From a checkpoint of a small audio frame classifier.
Data: 26041 training examples, 80.6 epochs.
Rows from block 4 of a small audio frame classifier, named by matrix and row number. Rows with one number belong to one neuron. Each number is 500 + 50 x the weight over its row's rms, rounded and kept within 0 to 999. All counts start at 0. Numbers have three digits each.
Before each neuron's rows are labels from the 100 clips, of 14976, where the neuron reaches its largest size: "lies over" is the class under the peak; "responds to" is what is common among them. Only what is clearly more common there than usual is listed. The data: synthesised sound scenes: up to three everyday sounds over a background.
# gate: MLP gate (model.blocks.4.mlp.gate.weight, 576x192), inputs 0-47
# fc1: MLP up (model.blocks.4.mlp.fc1.weight, 576x192), inputs 0-47
# fc2: MLP down (model.blocks.4.mlp.fc2.weight, 192x576, transposed), outputs 0-47

lies over: bird chirping
responds to: bird chirping; first sound: bird chirping
gate.509:494445470513551513492514505457482498426601535501432514499490510473514464554491555456501526515533553565492481519544495474502431488598566415483543
fc1.509:626567532538457484441466527493533474486442459508515539517550454501518515484412498516499470490430492429464465502434419527522514535446497614556497
fc2.509:542597473443452465433535525566484443486590551593456489484576484463475417500537439480568476503541509507521574511466554511494524615584431507531415

lies over: laser zap; siren
responds to: laser zap; siren
gate.130:523541519516464493523483476503398518578426453492482378431526535493470609580518540501477515529439475452491487496520425447540503522559517472505607
fc1.130:543504505645503463566526435468510451510512546512493508469424407580496533494525534417502467488395514527437509449572530449370446532564483505438577
fc2.130:439422488478490449441480472460614604458536471506474640463550537476515445542571500463465543559553461495437480537545596529540575507523466581466453

lies over: mooing; creak
responds to: number of sounds: 3; mooing; creak
gate.520:478636464462481419571453541532524395579486467532532468445445571524480505529517558477553563563497591565552486617567496553564572520519494384550538
fc1.520:531485564566470503438486518532490499496514602480451437565499429546398454403501431406409435598475516476464584445514423452534519437571433487526464
fc2.520:499547597535522518551444488541515415477475480525364500508569619489493448554542406517499470477410460582493380403514518437578572533471510417487493

lies over: laser zap
responds to: laser zap; chatter
gate.47:502431534470558540492499474589507524469453531487560521533485495468480416515534516453499475517490541526527488521337485501509472577504543483498509
fc1.47:517479485521481546534532491545563467574458398525537527542477469498550584363471552516397469377503488560534583509469494536475483552492506594518493
fc2.47:460483584489541507451426488561521452548559557562501535490505519519498466576590489546501484434562516487544492527479494511520474448344547481448455

lies over: crying baby
responds to: crying baby; first sound: crying baby
gate.521:594480566496458560515530587538531573489577525588437462402462468446445472449513544428597541490497512529462472420493489492455469500508568390521521
fc1.521:544468505503536486517578500483583563502537491533512414450516471438462536424626567518495586523453535469485439501484510510462439563611501451525441
fc2.521:451558554537521514511573477438529479460404565448520594603507431562513518566517492511476477436473455509397364494493461559478441440463458470554589

lies over: fly buzzing
responds to: fly buzzing; chatter; church bell
gate.440:508492463433386512468536495395467539497511478522516525517477416430631521582385538489547540463565420381388610470459528507486543488482511504475553
fc1.440:456477525556469451398542538435545543387462499529571376532543470546522594493435528514469452405460527500550549511457495523448524473527532463540576
fc2.440:480500442488603413504562430593485509545515484461484509443497579575460468557479530551506490486470520445558534498451463622521647499382466515488475

lies over: crying baby
responds to: crying baby; first sound: crying baby
gate.109:631468424503447464499608513467573553489560511371470544468431490403526469454460517515449480446453494458523519472498491530589551552603505470533579
fc1.109:415492416430499553527596589471472546554570536487475553544539536455498485480531500499535539416412558515494513471501469529535594581520571455534558
fc2.109:435472470606513410454517421511505546507484435514490553624469540462459489492463529547520546470509492504466499482536464403542378478571524518494509

lies over: bird chirping
responds to: bird chirping; background: none; first sound: bird chirping
gate.235:473469494487492482524528506470530488475519546451419528591454435490553455571496567443570541515500545503576482572526509443601451453477502517524507
fc1.235:445486504581575461506502527440487487504535499488451445587539545512412486517476526484550510464470539433478605529495417506536566456560592470480508
fc2.235:487573525561569516489560508422479538525482531448497427582465508481517548521499484526426534532453440501458466514479595460541565434519462414499557

lies over: fly buzzing
responds to: fly buzzing; first sound: fly buzzing
gate.265:503486548511465466548429458434440553483469443525485603573440604501495412560454557497463504500491589539398489522549523478505495541448489378563533
fc1.265:585555525513483529536453562504595541490483452535531476489390535483470498473496421527590413596507528457464541450509530421439531516480373503398445
fc2.265:524441546447506431500532489476502559478599465469561544529389524530529502563467499481551562572540478528508516465437454516412539550468461522508541

lies over: crying baby
responds to: crying baby; first sound: crying baby
gate.404:437387395615600516433559465458492519530513539499454552544463496491519504460515528427515484439513482639559539533489528526533447600580498459512471
fc1.404:488517453576585509346587462402517548502534458491458505514431548477549501495473497425477519482553484580535480461546484568547415539502518434522505
fc2.404:473529566547555535570516476526513427509468438402458468506507503490445512513476473615642515388548475452454483482442474484473485505493446408519537

lies over: laser zap
responds to: laser zap; first sound: laser zap; background: none
gate.483:499525518513565562457477545462551481491468437537610545482488488465522510493489531485469541490523482523534518477615505572477495524541506548482398
fc1.483:442523450547553462577564550634479491487542489490491573538513437516466454458454574513518491507553457475460480464459511456409520436508561516439501
fc2.483:486498508453542515577453521561531500531486529418391451528495552378531464452506576553560529563500477496608573482538580465522446394546500447493372

lies over: crying baby
responds to: crying baby
gate.506:504456482508466595516502526560486496512447475626519436519555590488433586495564502478392551445538506552566484429432538450472472521556456534443497
fc1.506:509425657455520558506478490528541560436533494493467512437414608562465467439497449434455439479478526453473488544506549478536498449474499413540505
fc2.506:586398517469572497547531571452537508448475465532564515530534496523573507486472473526489479501451480511461529536528472570466555462493569466465473

lies over: fly buzzing; snoring
responds to: fly buzzing; snoring; first sound: snoring; first sound: fly buzzing
gate.170:505561458572521549453439476420413522560521460466584553500490466514428541457507540465397466506456471597415536448436493561498541518541471564429517
fc1.170:482488541392450487428597487606460579546455412521400560520535545534510526541514556530421424482548593480574545501543553518417584519373527447562520
fc2.170:496463373519444559486480502482618443545356460474489529513560552449457553491514588510478557561504474579494538510569573621563505515501497531527545

lies over: laser zap; water drop
responds to: water drop; laser zap
gate.268:520545527497480543437561517527562544547571510440475506560488509491562455481597460475485471530501451500392366548500501430605485535427503548509488
fc1.268:482543499510459456551523497537517530495472464494521544512478515459567499483513490514534465524490430423530467492426448509549517516501410563498415
fc2.268:540490529587503518465521549627495585490566463548535467536485460404503442540445458497483520568524383458482472450556556518561503575533476464497480

lies over: fly buzzing
responds to: fly buzzing; first sound: fly buzzing
gate.396:419540507533578530500533531424422515456480532484551461452555539461533490574401588488614486551563494548431547451534578534537493517433498571542478
fc1.396:448574581462563472497527583503473529478429529511495389405525533571509460587505418545570499510577566495507463420516472491541431488455480467597610
fc2.396:532451580415520542426401448491455554449546518468440497530517484454510552519487543524422465424500471528477510610521518501456604588507434485439523

lies over: bird chirping
responds to: bird chirping; howling
gate.126:491516508487504452472527490548467460461571524517497512522414513510599536510574469540484519490490548530592567536488576422555463441558543460544459
fc1.126:564566576449488459532580526540550530469525454475385436468486425519514459402623545539499522500481408406563485483445506540522511470510476566545334
fc2.126:476591533363494591464503560563472425479539535492433503432585549471514562556383448489462505497560586447559503456519467477509514536496506505475474

lies over: laser zap
responds to: laser zap; first sound: laser zap
gate.257:489553557503424510486601496519424534486542514518499567461419574543609474469553542588512393480520518517426386471554499478535498486531481602527558
fc1.257:584480516543492547574501428559487486431451502536407463536471562476522528469537510485457471487495487539472503396422464514446493554514579587471588
fc2.257:498521386565582450494532516475542484516499546486540520598481523542525553519523516420510589606526589520555449496603464534420598588448439538566481

lies over: crying baby
responds to: crying baby; reverberation; text has "reverberant"; first sound: crying baby
gate.31:544495440527427514532513519586539535517488552431582528469383471448518473450524488443501543491580512598556500548574571566559447493561573485540594
fc1.31:412565448532485453426511469489510442537459450454500511496487579478412568424578469410549508447409451541606608501502514582502425526510519440498483
fc2.31:475526420584490595518466405656484448518502620431581523519510471525420583442433607578477484443544503461462436443508501637488381478507495524518540

lies over: fly buzzing
responds to: fly buzzing
gate.363:551451513492429463420457475477482435527457554528583537415532509501438514446492473563522486486449549485456505368518435533461453407571541454628561
fc1.363:580530522474419528430567581480489544491503481511468600512541433553487531534466513460518459444510555511448513446523505439505494458442407417494477
fc2.363:488553492534554495500526596437557498412505545530533505528458667450505432482540442533484546519515512452533472439470510557541514544511552485578412

lies over: laser zap
responds to: laser zap; first sound: laser zap
gate.8:564461555464482497517473422499417518481448580509398472448528535465509395474487485433501407488523467463451545413440458443577530546489475496445523
fc1.8:452456475591383512409560554556502505452484501472506501521546449490533498512498439628538516574528560493572548406462552501544575496506494531440463
fc2.8:530462508501510526481511480543528520405464525505561459479464562499502508505491538500547477559574367524582471499450507467409534519513407570453522

lies over: mooing
responds to: background: none; mooing; speech
gate.166:456448466544502560555439434456472439421463508540404447447465462513421465467397538484559512523486498510458532566415421524434469506502613506503467
fc1.166:561543572521484490534540452436579515413499458471542453556488430450592542421569419491470538514522480479447551521519487479407420500571491513470472
fc2.166:469542548481467513508548475524518543590514542466502559479465498526421497546459594459391469457417514461505446510394455507461471443514430502492581

lies over: fly buzzing
responds to: fly buzzing; first sound: fly buzzing
gate.456:391455503503580494495501478557465445544520563487446572449491456533516566445493477468415461450513544509521456549517522508553519519507476478503457
fc1.456:461505525478435514484467509484570647499516542490582443452505463460517458551609533540558480509419458543436656417570491510408493458461521564570537
fc2.456:485585575550533413525504437488574463499474534456589527444506477459463513522632397498488535506457503527501543495491581514530516507595491539471562

lies over: laser zap
responds to: laser zap; reverberation; text has "reverberant"; first sound: laser zap
gate.326:544439489526450546475553450471527402515531543557525556532611557543477477403538489639469464497488513493500497521514478478520470357561566541525578
fc1.326:455473560568512504480529488538470485480458570484471583584530570514460434491535487419472456409560484437410489562467464542471477468498467466592465
fc2.326:492466453492438484539544553537462594591468643509448508575382454504369521458493532568462449442556507493436494560449460519516494487471550477464582

lies over: fly buzzing
responds to: fly buzzing
gate.225:543477613644453477502500460395557546505435475514511615496499459410562468528543481546492551486429535520531528529505469507502470501540531420462515
fc1.225:482542406541508511540479530543501518523508436495586591470436458407575576495502476540533467559457591494496523489460425524443408483509484525489535
fc2.225:382555568519496483382505427533548417459482425498474432594578547501484483475494444527439509453526537624493471497543474562599441511536515489458514

lies over: bird chirping
responds to: bird chirping
gate.298:573526552564479517573549544486523459541504513463584388505479463550612423516488478519445473459584491482482543435557537485521466543482457438522555
fc1.298:465538505474532514502438527484506521481495480490437514428544591533416467446533507517518585441515588480541457516438512448490507448520466493512473
fc2.298:496481471527458485456460568524446377499421513448605534511531476466534492518462530499551575535508424357599595553488534470479526468414488513485515

lies over: crying baby
responds to: crying baby; first sound: crying baby
gate.493:463472459473459459473455439462494542430468510586544502534410563409645535590459446424454419498480497517534492473443420567482404522641486499445461
fc1.493:473459568511470457534426492497474470460481479447590408435459619525449459525540508483540433479406530417478474529565516426458526554456510445444467
fc2.493:567470587499415504513484536503640387460479485540526453478436440607528475462496433469447440573525493498560498397448513535640499544502496525485431

lies over: crying baby
responds to: number of sounds: 3; crying baby; first sound: crying baby
gate.461:482412485528495448430581566542506397451546520404504512467487520573480461493474536399539587517529470516454499496487366490515467467497439483635613
fc1.461:549530470382516480484520461502559500538454514503615559458542527465508540469529601509528480523513493489528539606478559429468483441496454450523567
fc2.461:467537454441560543440479544582580504518495514478451537533434491521454566530552520514565521611489523435476417561433554458429478499527502510491450